Weights of a small text-conditioned image diffusion model.
Training: adamw at rate 0.001, 23300 steps, batches of 128.
Rows from block 6 of the denoiser of a small text-conditioned image diffusion model, named by matrix and row number. Rows with one number belong to one channel. Each number is 500 + 25 x the weight over its row's rms, rounded and kept within 0 to 999. All counts start at 0. Numbers have three digits each.
After each channel's rows are labels from the 100 images, of 14976 (inputs lightly noised), where the channel reaches its highest value: "top examples" is what is common among them; "patch colour" is the nearest of a few named colours to the mean colour under the peak. Only what is clearly more common there than usual is listed. The data: rendered made-up planets.
# convs0: first 3x3 conv (model.mid.2.convs.0.weight, 192x192x3x3, each kernel summed), inputs 0-95
# convs1: second 3x3 conv (model.mid.2.convs.1.weight, 192x192x3x3, transposed, each kernel summed), outputs 0-95

convs0.76:511513496514513503448484466475501492514513509492505484451487497525478524526479508475511470500480449448533466491476458500472514517504500483483496507564445490453475525505526512495486461507499533501477500469474449523488513484540495475515450501501519487498451527546459512492526479495443499513
convs1.76:498509522508508519526477534529585485517534479509522494486511501469504498514495497492485507556493482493460497505475530529461470440537553525501484473436524530518556508528504531529508515514492493531502494514512502506477510526485489524503536522521486528466511500469535500456491500528538510505
top examples: glowing rim
patch colour: grey; brown

convs0.152:498508513497541545485510475509486507500512528460541475485462498497512471498506516450497526494509496510526482510487517478477529466497505491498487526469476485519534468478505497506510532509477457495503498485531508506473488458475479472460508492495541519476489507517490498513498470483508474491
convs1.152:498503471490481477518500476459508477508514520515481479500525518514500525487506471531517501504516465491490547502478473534492499495553508453491499456533492508484480514550483488501517422496513517490503454475496498511545530510517514533506488529481475513518474490507500493506516491488520526478
top examples: cratered rock
patch colour: grey; brown

convs0.87:487517501498488488468484504527511485493497509532488470485500484528511549548489490493508511541500460468527510512474494496511512491488520501499478481482474492514437497531497516483494402487499519496522531531511477490468494518503481480500517499527492484478500475502500505530445470490482505481
convs1.87:522467501486528498486499480512494484496483516483504529497508477518484456513542504474482485516476549515438574476507525543501514465471509501526507526497512472495501511475468505495534536495488484541504507471509476494520520513505486475528524493488535518467517470476497505517539479451528491517
top examples: rings
patch colour: brown; grey

convs0.35:462500472475502527532478516521491527520481487501480484482502494476487458487476528511526517490522495494536449493490467516474461531554509499475540553495494486524513489501470496511463484503475485461440508489556493525494514520448498498486496453467471448492495475537501511469512546521468526500
convs1.35:536463529456471515474498454498471517540434510466493520498489440526489511527516513463529471488505494514492511498464515520490527465460488516444510513510531508500484515500498506536517503502502500522513496457441537486486490481526484518494509515492477487493528511466471491529495489500470481497
top examples: gibbous
patch colour: brown; grey

convs0.96:491481484515503512473480493492488442462426508460480500489513487478493547503494496534468536494466515436503516472461534515516516486500499520493532524516486496508498507549493478543501507505479494526479515459497506479512486530506477464508528497564501514494491508456526494517486489470518500527
convs1.96:498560529485475510533488502507541507491534477518522503500516518492492539486493495498485471537510509527475473495490515490447500493508483522488479491466502532483492472475523532427484523468505512504523484552470466504487512529491516522491498468449506499505472525527489425498485497504482501458
top examples: gibbous
patch colour: brown

convs0.7:485504492474464476511520452508511491504508501509501485516482464476488533503504530514473488517480476531536533515515508508498534479479443520509461529521497511514481475478551479496526495505502481493483521527502446494507485495475503481468493559479528492490472527525483481522465484490510496510
convs1.7:534485524488461481471491530505497504446502512527459544479498537518546505508509504526518489454492478453549490521499485510482478492518510485469515497491506514472509511486505506472502454508473533513506441514542551501530505467498505513518473514482509502553500490522526537481483507519511521507
top examples: rings
patch colour: brown

convs0.165:499536585491501516512481503499463483503490520447504477523493515517500489499493519476481471511509549473504521476525493506477507512508498486542455515517496520489523494472527494472504527525517519467472517545501502519487474508489471472508505512472515495491466517489522495486474527485515493485
convs1.165:487454499503483465540492448506520527471489519480452497512477478469476491497524468502520526506528478564521502478498505480483517494531491473478542468488516511526471523481469488522516446468491516492507500465508471516561530481508472529490481506512510479510517507500492502520518511471536474486
top examples: gibbous; polar caps
patch colour: grey

convs0.94:450487507482499490507500499490495496458482476486473543550468528485498502493513496475527515488540532530511478538480498548527498467500499513489518517463508514513517519495497487534476524486510522485521507477502541518480471503494489471451519507530513481522482526480517522505538479565536563479
convs1.94:474542488507530554502537486521486509510510511495512464455493500516526511499502512526493506510498480489523483526481509431527532530500548512500510478508502466530516513531519516484476487482500484502463512503492471445522522516519480509563484534507471519524507454531502456472481503482452471509
top examples: full
patch colour: grey

convs0.60:458489487511517485473499468509518501438526519503535480500518500492515485483541487507514496485490509462511486483486554520504513517463506529508514493520505474493488487453484492502505524480511568510492514539504519498486502519507508465511525510536501516428490491475515498512521514541524531524
convs1.60:506494526493495514517497512498526502460436486515519487500513487518516478455474550518444506517489489518508500482466501488456480467562524479443511507520492470510498510490512465468528438478527497487504491477498472515550523500514534498505497498497492537530485512485498471513486500487475525454
top examples: polar caps; gibbous; lava world
patch colour: brown

convs0.169:487489441475496470493494465499477469508520545501500460526496483503517512523492494528522493487485473503510511469498523526506508463487486496482516470477515508492451491556490441517534462488535519478505491478536483506479495528484523457437524547539478470462556527455496494494484495539496507521
convs1.169:515529521526526556477487495504534507493526494504506483494527471500469486493468491502457519513533572492457505464511501486489473497486487560520495500463506499499530482460519547515493508529507501553495498519484486524485521496480496516566532496456491525517497466521481497516503517489481466503
top examples: rings
patch colour: brown

convs0.79:453523518523516522459497510527433513498510511458489504448541503509467471493507501499507491507449478498530515503483486492526515498474482475528521542514488500495539536464466496500459514481523512498528507509507541501479492442475518515469464511540495517508483510548466526484467478473490531500
convs1.79:560473501505468504546504491519538474492507471506553541496478516464485512487516500499551463505490521503480464472556472494483476503520542496446458507499536451516517477518514487474530499446533508500520498525492483510501513522509506485538484499471523519515525526490514467500486475468503502504
top examples: lava world
patch colour: brown

convs0.113:497487526506460491495439466515511479485488504499506491480476524522516487520513472513525523495489484510502505481538479521477492499531495523501466494478486509491528495475514498453512484541475502467464533517477480481494491479489454497469508451468501506517482473530511494483478507475534496510
convs1.113:491484492487512513505503473488496485513453496479453486551462521520490512485537499502483499502486519532484497460499524466523529532469491498501516482529512489544454478472500459467529462457497488464522476499527477482552501490540490507542537444490514465501482481503485457518486511461436476478
top examples: half lit
patch colour: grey; brown

convs0.181:507499463486555505472497509531471507496474519474522484505503506487471522504485418484484497487475514494482515546482491504475436489454496525510469550519497478480472521515527504469533504520525509490509497531475525486519499511474495493463532509556497503500509493442514494516492503523508498526
convs1.181:462525503516446475524563498484522467493489525475471509467572528487543520478497506550506488483516444464494501467520497511499516503506503502490457477519499490522516511502549497526527481509514516523517512540509480497472512513520482493529466522470471506505467484496472486451557534489494523490
top examples: full; lava world
patch colour: brown; grey

convs0.51:544483534476530468473504479503517432481453562456472481479516500497531519509511477498462507482499503499519532482490475482518502526561476504513490498489447522486494500500528453482462475514494506475536500523502486488501500530496469517492528473480526493483471488510531514529487499430516523463
convs1.51:456524481536481520503477508508509510509494479483518508476487481467524535476467512478539506519503478486489471439528503493489547513476498528472524510503492475552506478497481515484547498455489490507455513555498496469570499518513477480485472469500512539500491509510449457492490506484486464498
top examples: gibbous; cracked ice world
patch colour: grey

convs0.147:484524519465537536492511498498491491518486505435536507535463520495522462496509504469486493537512505489538498487515476489488534498480494508549505515505502520479499482482500494522513544485500492485495520490479536523508489532471498494482449502497533488465503486509529470523494507476500457527
convs1.147:506507477491458502531468514470536464529519526532472478507497496498502513499483494529503509521527464501492513451479491515495491483556536495449500443484493521502469522539477494494511456482480514524534485524519477509536533497513468541512504505483491508550480491499512485478511524514532542472
top examples: lava world
patch colour: brown

convs0.50:525496444477491509514502499512511514481479498541446488526490535493500507489504478478509486476508485548513482494523479505494518502517496466477540489517513538541505453527483473465476492508515489469482532532501515485483465489529522508496560515555509503534514499519528485532484517510501494507
convs1.50:463543541515496451495498522488480468504474495485526491488513453458480548507464474525470545499505476460509490492504493492537501538503503489466489522506490502427502505476517533542516514526492516453528487462507486513505504526543453464466477544486497496498485485474516524500504523519501505513
top examples: glowing rim; lava world
patch colour: brown

convs0.95:524508522457458460509482446488516456507455468529514479494476525528514527504451525479524475489505454511509494532536528525510510447508475496454462507446452503486498487492487485492534504486477491495497501481476460517501519480519516501504527478457540485533522494506460545507460469462503519538
convs1.95:459523495477515460480498514517519485495527507538493483482483498502538495487503483485457473517528502472487509490510480509547477508495545504528513498544504513494545494471507523534506468542500515514527521460517511509500468534541513466523491540479454499515482486475501555483522493486486520505
top examples: rings
patch colour: brown; grey

convs0.16:503476524483511504457508496536503465474456522450511523506504456482503539494538466519510519482490524483464536493469482542521478487496509498482493488542493501491497507505501504531498518527514506505476493490483521478488483530444517493515477508509533511465507456458509537527504447511543489501
convs1.16:527507457520488524542497487516508529493531480529541496476488500456524536478472490468493488519488500567502466490473513492534514533498486464490496508520538510437481469459506504472510491478501477508504518503455494502527482510486500488502502526436481482510480539520462469506496481490453499501
top examples: crescent
patch colour: brown

convs0.73:554503500498473490499464469467524507475476501507475465505478537506514528488484494503457491532466481463514502501523484505476504449549481497508506520440505488451490453500480472492494492530456462514462506545472475481486490541483435506468484496478510492520522496510498498522479491440485497466
convs1.73:457525507518492510518528454508443503509504494498452479500472531507479506516480491488507504504498537540456518465505456434516542530475481509516500465517510531540426475502499478498479505473504548495533538527530494525518482504522532471578509489466493463506480468536515450566529485481496496515
top examples: cracked ice world
patch colour: grey; pink

convs0.49:493505472531455459500478533456544516479481477531471488489504482499517505491486506513494489522545472504519496507478495544496503514531510504499486475502495479461497474537564493483512463475468525499508523541551439471510483504488498468522555514513477496466499515530507472511484490501507532492
convs1.49:484486539495515515511461512557445465506460476481523534508516497531516530507495495462497488473484517492529538495496480483499520496498522484476520532506488503517492520484479486512460527511483512509510461488468554506541539500541463457538441453509533530524558515508485535485478541492495497504
top examples: rings
patch colour: brown

convs0.162:528500534463511527514497496496493497502496491463494456497469519494471504480510523458479508514491462477512501540467482509459515499523491553494492524463502511505487514473511494496490546520454496484503484497502541488477478507491457501482545493511565519480497522461486504477522443511532488514
convs1.162:449515500515496449501545480483490508480471519509484496512497536512490498525528459515542528534507466518475539507483471481481519483521504486484505474491478530550488483518494481508499446482534496465517461512525483529560482502519513509522498493494461503475482447498515472554526517450461458499
top examples: gibbous
patch colour: grey; pink

convs0.90:546484509461467495519508495499469470486488552496524445501496500461482517463507495531512511519516509459487499516474516540489506491520491518490575508501497502470485458519493491500528578501480506474497502512492494480488469498489492499481512483563469506497487511451479461476472524482525521544
convs1.90:447549477502513509507543523508482515505507514504497558497507535540514505578517477476520533489463536551483482455502457471534480557449503463478494476489519451499493498523496475533458461511530508455543505507526493528533504530472508485551498487457511535486520492523505514467516486499515510522
top examples: gibbous
patch colour: brown

convs0.77:501499502473476516513463438539490458540499515523478474512521493544488510487471526459496501560475501497499530509511518480476490469497470521506505517480495473458502463488516520512472485540466474500523501495490461509519553506484494522487534486491478527488500475488511513533531462492479507524
convs1.77:544540496508516521484514536493519472513482498527503490526534518513518503461524472554521469493516525487498491503501513506502467455516514517518470476472431491538545507539562467523501494477508496525496473500508485529490532504474481505502529497456524494494498484452505499498491545487501516531
top examples: crescent
patch colour: brown

convs0.72:483504471493498512509544455487491511509523492494470508499533490456536441520503524518498490521475529547527505453529499514514537510458500486487464477491544487539438457508484520514520509486481489509500511458521542481534508494516498472576511552507503455443502513494483493508499477483522532511
convs1.72:534501492477506508491454544482506469467485503504537517465492515537487464554506505518501512476513509442488494523459512531511447486541515481504525515504468550488518546519502499487479455525492566500489475523480492507524518507460513488495513483488523535497503471524541497512542517514507510506
top examples: polar caps; full; lava world
patch colour: brown

convs0.105:488498483531495508498484470467512473532492511517503499450491487504539524514521484517458516506473451490503514579486516517478509480492485472472508520542474508458504512502518462494475510495508510484557511476513479494497545559539534473527531511542487471475496485498452493469499486439475521519
convs1.105:521491517438467503470472529538505483450494514515505514465496526563530457529501524438491467513478484507516460517514507525473450477508542453489509482507538518515531529481481508473461515525472504519476499503474472542472463474487507498481463485473522525519535511524530514497521488518534460451
top examples: rings
patch colour: grey

convs0.39:491510569486534522558493509491471472551519509470511488469489515491469475512505477470473479504526509499485520545521512504504515484498477501541570468472500503502504514468532516514537527519521514521474505468488499520495515516503486542537527465560501477430470515490446502428542499513516496497
convs1.39:467495426542517504452548485534463559525474521502513513508471495497504467489530540489546555484487540525541492518470479488499507572487512503482514527532496458519481530495482445503487457520505496499514521468499468525520512487518541501478473516478489532542550479491486547530518485502479510531
top examples: crescent
patch colour: brown